From a checkpoint of a small image denoising model.
Model: 3.95M parameters, 32-pixel images, arch unet.
Training: soap at rate 0.0035, 18600 steps, batches of 128.
Data: trained on gratings and oriented noise at many angles and scales, 197500 training examples, 12.1 epochs.
Rows from block 7, named by matrix and row number. Each number is 128 + 32 x the weight over the matrix's rms, rounded and kept within 0 to 255. All counts start at 0. Numbers have three digits each.
# conv: 3x3 conv (model.decb.0.1.conv.weight, 128x128x3x3), inputs 100-109, a 3x3 kernel for each
conv.39:118128128135108113141138134118122129118151133120137112129110123120147129137121132119161112129110136139125125142132132116112129160107146151126142139149148136120135129114125130105122117121119115130116134133128130109119114128121136111135130140127152001129015000008099008104
conv.40:136115118107168146126095141139133121135139138099139121093143139008218123094132100096144126161109142096114111133111140137132120137120138150119148111142149132126131147160156145098131145130141124114137135187132103121154215010124084000217173192130106123113116185132120133124
conv.41:136126146120143140121121098132100132118123156093129131137121126114138123097089097087077184123174108110070114119131129132135103155096149136129134122134122138131125109064146183053211183102129207156098000029182199088157153149072133185121141104177132141133153178164126127127
conv.42:104098138107048094158152162125125124127141107095121141099117108166092121128134136182081207054147040095180164132111140134128125141117144124122133129124137130126133128123127137133127126121107154134138135102116127136147115126109094117131121131121102137129134177102106139118
conv.43:116156128141063101140138092129109117119086147141121129117153114136126127129120133155127102150192124133104154104121118129150120105148134140134123077091080128127127119130143113112146133146122144083118111127125097122135132121140120132120097127095117156110150073172125152117
conv.44:170104126174064128184087103093165114114127147099189031143159133105149133111132131156161088192139114141063096126169152176140214111236094136119134132127132127136109129148130098119141112113125144124104144171112111136104114110127150134140118095111117109139135150106137109121
conv.45:123134158157101153133133129128095154131122115127123138114112115134126135115138099137142133115134105115138133078139114111079154088181121132105132127145156127129136134115131127132134137128107126143120127124129126133123114122128123137127124109121096125117143155130124134116
conv.46:131174155156184157109114127116112135098090193144140109137140130116142101130153125124085196141208021141127109130153109129108103142133141152107142112194232127116140117101119147159125116129130136129145120097093135120124110140139141114136143107127161159098084000190170127092
conv.47:122102111123146141110125116128154153145175135101129103125142082091041105120202153119186110158177156171175127136092158103095156099131132128122141115128103121109128092068137100231169193115090162144101063158185169222071144119154122122139105115135116149137156132124121134127
conv.48:151106122145085144125152111114163061127155065122138115147175169090091081120125120139121133114109192104098166101104114138058155100147108145120147130132129130136109115127133099117124122123124125141112114144107112148108103127124164120147143136116118123123130151112125139130
conv.49:138126112119102150127121104126126101084073130133106118184057130157169204036155177149151162156157164133131129107146120138088144116126125145119139102118121124114081126194128160051151133147151148095125155129167161114143159081058205151102092050176127126153139131135141134110
conv.50:104159126126114113108132143130106140114149091125148122102113101104138147130130114098161139149124106140110132128118149119091124142158120131117113113104093116133129139102114129201125124117129159094132135190100097169130135204160118056056096076144130194139063112091121180122
conv.51:142113109172051048123172148118125106128121170123138088114117129145112140148123115123111104197246117065107169125128121133131127098151151119138138132099068127134117111148149141125116119139134114128140150136125111108152122108114107150108132121138103123127112145119123130114
conv.52:129090118129111120140145128135125086180119149089114174134125140142125111122117143120172076122167150108116166087116135108104117148128142127125133131127135128138125161255124136000069100255151070172180146057043063055147146143150127105129060100128127111131124161119123108122
conv.53:091137116151085121151162121139149140107179102148159140111120135089129161076123167133130121139130098138185163138137146134139121139112127132128132126122124128127133173110084128255074078089193095130204190094029074206146109158134153086145117170098129107119115162117113122114
conv.54:148081124141110107141136133120121123138142142131095142025109172099146151174037077109138174138129129088152116138118141108133146133115142124127119130126122133106134156033134137145130099076112099063103090114088071128073074031130114142209167193101145132121120123134131110112
conv.55:126113135148031098138183104133157129081036121057000185102136131173127123084114154136131119180177067123143136135121132156068154168155081137132120131105133130129134126142136102167119132112128127132112095147119106128135143104153101140130098130106096134142105179114112128123
conv.56:100127148115065101093055110096075107106137147118183179117137116138132092121123133121189069140158115204028187136131094131125143113080121131143131131104134111136112145076112099223108103128168140113146045126077191070122075144150148145150149146095133163131124128120117146111
conv.57:139131116115099152094126103113098100086112106131074117118232161069060076212151080127143147127174154111172121123114122144103161118123122125129137123124108125112108104184121167037152154161163128165093100108140184169130088107130113174174153171105120134149147140132120128116
conv.58:053056183061116220116255255135152107118146124131135114140106118140154128106123145150084132111204052083102132178146147114051137245129183141117143105131144130103081127133131133103123153116127130129072180139145130103107131168124132115135145137131105116120111098143126142137
conv.59:150166149111073121142160139141091132145145107117104145134138128101101148141158137141134129115122116132119113089095147042094146000000000126124139135135117133109132111120126135159123125126111134135125140138136124127111121122152120115122115144115118136127127160120123114119
conv.60:121105138137115136140108138129132122106194191091108125157137126121120144147136159128159113125040070150095182082100169099107193127112158130130135127135124132126134116079122155178142136110120152099098063075085146138140118143129116138123140136127125151128120147128123125131
conv.61:128112147136109116121138121146115117116140133079133136132128134112148129110144133114140135133128141117114123110141135128127139140110142143123148130135154123134126117136136118141134140126133143137122154130139141137124137133137131094136125145142093147091147215129097121108
conv.62:116146131118255148076097126107141155164111123132090134123140123139126098136113128095113186148056149139174064135080139140192115106090152146123141106140140130123111130121130131147128133152126130152141123092153121120140152102112115116137143117108096125115126219092112117123
conv.63:130097141117099062142162159119140131111112118123085093144103115127169115147145130133156027163216146001132136152131124114125112128133151142120137126129141126134124118100125114134153143156135127103143118114150116137157135150135121095130147147118103122098146163129103138103
conv.64:154153137136084145110146133139099119154120093142108133074164188122090152174120047103128129133120099105152110140118129150136135103126136127136123119123129130108127091113179140200184125120109147123132139217137126154070060156157158122179179137160126127137136102120128141126
conv.65:136087151165109134133108142140125133117112119133138130211112118108121127070201157113148110128136140132124136139117135124127128130133107138122129051074086114142145159140146118130124139067117158122124087101139155104123175204122152061059108068170123190127110105105117178110
conv.66:133090132163113120117127126134195122128180135118158142109126146146134156115128131132150139135209042182074220158093156149101148106152093126137125130121137125120132129142126138141138118150127136122105169125079127091168110134146153118101113126154110150126121080173143153094
conv.67:154072136161000136147167148112115106152066101113145131103124119136106104124137144112082238231164052056132162131167110127142123138138130143121136129121139134119128127121137127106113117140143123132146121125130122113128106129116112124126131134112145159107162060154155131128
conv.68:098092098131083149136190158160111121095114088129144150134136119173106130144130105148127079147128064134133156137148145158121184122095132142124144139138141106098121093154145136130164166125126123113145153194128097128108082137107135106137146131114150185118178255135142206143
conv.69:145117111101067125158131132128066058046114108166129065134167140124118130116143118168110142092145189130097144112130110174193126065148105127117131124137128124131109120130162137159124130122125160142112130157131163120122105128117155125148142145126125104120115116151129112138
conv.70:160147125105138133150144083152112131134112158113118130115210093124140125132156146090157098087136143171099123141117121136132145144126122135115126124152181086079100104105179100221156111055095217122145065173129178128073155166140168116156138132152143120132160121139127136122
conv.71:143117109099129118142108137156059148054077035184164088143144150117114144147144138110127137121096185110148102138003183112000245141171204128131146132117138124120101114118140163145149134128122095098096140100120148110105119121132138122115143146129130124123135127142120115121
conv.72:083162140108212100140079125150061153181113134165158083148116138100140140126117134129153089116016094089188096121122101075153148141139130132132139133133130139127133122092118140140093113148119115112083070127052113094132109132107092135121112154135109125115115171144119142123
conv.73:090122121128114148147129115104080121058200106055130118135106121135117133138112116118151164191085151127211080085129153088160113139111103150129145126129122131121128099110130119134124125134127175123098100131143135106120094099121125121122137138137128137131123154120134137115
conv.74:122132104096147152111115168119111073081069122109120112136123141111114113140162122187098105013145132153154161111123150102246075145069144134133122133139126126130127128123129131117119108130118140109114121122135104108118139147146148102130133133127135141098107117120097136128
conv.75:139106140134089133152118125152163154127189090113165133138145109117077104122098102113190051119153171153107089109151097130119151140135138137126120124130114126128125106134132122145167131149115119119132090119143116143135116092139124146132135116113119122123133128140140126113
conv.76:131129114130203127124109101225000194069154178069151119134135135097111126167129141244159014051032232124235124117118128168189063146094129134124128121124107131116119143072108126162126113106176110063113097047161093094098131122112151090097135155130117140121107124135128131128
conv.77:136075133128030091137125160138158082160141067094152162110141092126110123122113102050086092255042176058133120115133134103049122131182113123131140128129130107075123116136131145144121135168147130149115112142127150137098099147123118126136138134120113146125125113145155127116
conv.78:140086147139034110139168123130150099124150084086133135096058110079055155085104120107144145164135093099134117136123139130149099128136117142126127128134152132132126132134084121050090094132125113171103143069142113161107172155143162136144149148164103119096125175123104137096
conv.79:117112111118102137115176133112136076083146065081193132124137148141100167138130124136099102125085131186124094134093119130000164148141097121127139134131130127134120142138135138127146117138137113101118102127136143139109137107138113135123119137129120143108117140134126145115
conv.80:118127134086079033138139146124111152173148052029113164133132134142109155129119127126100116144145137122077160195226067203255014069202104126114131119123144135137127106076163151187110145079127170066109078146154099088039128106120124129123115113132136153122125126135126128121
conv.81:122101057171098082214193181132117108114132161078123165109094119118135170151138128129186075196016136143103147007138207062171101136177146115134134108077087121124112115150186126109132126085084081063138120201168095096124122139113163179150103100128136138134162119150122137093
conv.82:135104133144107127113112120158116160125186162120123152133166128128091114146150123200050186076109060142117144154142153146148114136115134110134139127127127123129112118108117127136099133116122126141073113130113122128110133128117136093146143149139117130128124123118112123144
conv.83:141122115117147124129087118142148158129117197118110156140122126121114131145185134143051109207000156047170032138157122131096155103153118123116132124131130121134120128125140115143124114100126110101111136159128122095115108135136111114124150148140135110137136086155131141099
conv.84:137151131098094083154143145122092123161128114107109116141021180067021244064051214127111150148132097132144107127129142111122101133128130134149149124137127087030069127120161163135118146154104114135149117184128135123152219122121160040093154086163120120114175109160133109115
conv.85:142124126102119150113119101124146079123045179091123127141105162168188159083137138146150170130172155123145139119103131158121120124124117128134133127137134128107126200000095038255075087054179082106224172209032047220187108127165079088109131169076112134148142145141134142108
conv.86:099131146151130127122132108129136159161183176174142136123106118134151125087121125127148089127111104128103133129135147116163104145093144134141129131120140124129135153255065117000096053219165040151172249126043053093216126147145152117118091158162129082116099089093118097119
conv.87:108141104111139140137121123179094175124163221078195117082122167163101102131207130126112110109061135120120097115144110148172129140124136116141132127134126131133117089189055056157116166002188099239120098000126157208075136173115138079163176124100133140117148123130131120130
conv.88:145141125141110116129130124147089142095101117157096136135133142110151112144149129127141134145114143113130126134124130133144146134113130147133130075096090125144126093072120114143129094112111165104092101231194134041080183047114209005155186095158122124119148119181151099106
conv.89:147111123137019063182102119178112103144184056061128161125162134154152070131139111157100079182113151098158109137158142078133130117128116148121142120130184128141120047103133166089136148136133097154105137051144134094120082126136131154137149123128103156128141130143133129109
conv.90:115142114098122100136133134133124141187225193106081079109200112165127088165129070084156065151146096170105130106085132183093157106135103131119137125116121123122118091171107086054140108126140116182152169083133122174151105125169095131190108174128123127139118126104123134138
conv.91:150075108151079090166131139098152069109116023105060130143148135149142136149137132131125098092126127150102137155139112121080151123158118139127133119138146133127139143076221220156111101077106214000123062255155181000123158120092135142158118112096108134130116130141124125123
conv.92:158124113145101118114102148125194027098114098110041191143133131125143138110124117110178074208000246081234074130127135149121165113161124141121128124134118127121126092167142125163160120111128143099128133160095112134120140102131112126134128118118138115122138153141106130109
conv.93:116117121145100140153146127117144106132160104108129134133137120110119129125143126147107133108072117112154115102116124131080128106174152130136139123124117127119122133108103117112129115113132130123115134120125121126121123131122153149131154130123149135130137165125142105126
conv.94:139048064154023071157199156144161029100198160134100170120168161186147150108065132113170105075142127125109116160150132148058104110207088141120145128123129133138111137156070114171088079126145101136118188033111090145137100141150133116120104160146136131140172105148126144121
conv.95:127146124112097119122101135115119106064105085096116077149122153137142142139140143106217126091159128133190162116129130152127123102132160134123123126131122129127124118138138132105147134145146087138171126147158103178147120136130150151121140127156145138108120049150126140131
conv.96:173105144096111129082138097131137128089118195155137115116138140116122133131133138116156115158158128112138148128131133113112100122087148117134131133124126129124137118126137125137145114140141126111144140146127129092116141115141121115118124130131135121123151091159131113109
conv.97:121141115067109125156150147140070111122134102157120101148138121092169128122116138171066052034255156134097058102138142123145126130106147111132135128131132120130127107107130116150124128115115141116150121137155157106116126129116128115132130117141130122124111208077121113135
conv.98:143046139128132121129113162118133133125119123090144122127083115111126123123107137033244140138052146117230093137104142103113139127144122138124137122121132125128127137147126145133132126122147123124131103106124101133107115127121121118133128111126124058168134228062121099137
conv.99:164153115147099140102113119080166117147102140145113112131147147138134134108120121118099109153148164110148133186131196140158125000099056130135150136129158106046089112111122137161134111119118100096130153171143135128147133149122124129133112120128109107109147174120114110106
conv.100:138106128145116099115133128113085094155165157089112153135148139114127119121100111113152101104164188108177151036196052028051078181170137127141132128125135099074166119146113145135117108123106098126156149088116107068135148126092099126136144112113131119128122166125117136118
conv.101:125099126110097124118107138141174110124181197131147117134146151126130111110132120000255052255142095000177134145125137132132123109148106137132127121131120120131123131101103101081133122107128156112152107160127130159144126101117109121126144135141128139126125054140119149120
conv.102:148098122108109107155111136090128079096145048049092082119121137138143134124118121143147134103135093195078145147122132153074166084174101141130125131129126127130135144238043096080098095207136063197131237043091050176215089142157086148108086130141113139120142144133128132105
conv.103:114127140170074152121125136112153131134158114112144151157156141141159111144098136122131136139120154125137129160120132113147133123142116130125140128134129123125120129165165182008186117223090076000053247162171108000212169125114139040078073086231111136127113141122120141129
conv.104:142085125116032106143181114122123081145155107114098144152133116069130136115108141146134126152093129155154114130122154122130145126132114133129138123132137128114127170060200106146161049158048099016114192255160062000162068029155034116248038184219131136115131193121130134130
conv.105:166034116146153132086143139122120136126101118131107135124099122123146137116104112115132100087137093129121127127123141114095120146128134143122139127134122127130129112147137123135154127146126137111122098120128139151142118131124120134135124115129135117136129103139118149123
conv.106:141098142107108130146136145140110152139158142104120137116155147117122103133121119135044098120226204054113118119157110133099137138107164150116143123134149126108105140103114142165123148151126128103120111123116134102144116160127125140124160127156110166118132143126131137122
conv.107:128125133137124124127127131134123132125130123126125136128117122128132132124125124122123130125132119129132126142120129121141122128122132130029119169255255096117000127133130127122123126132129123123132129132127124132123125128126126132137128126129124127127130127128125127131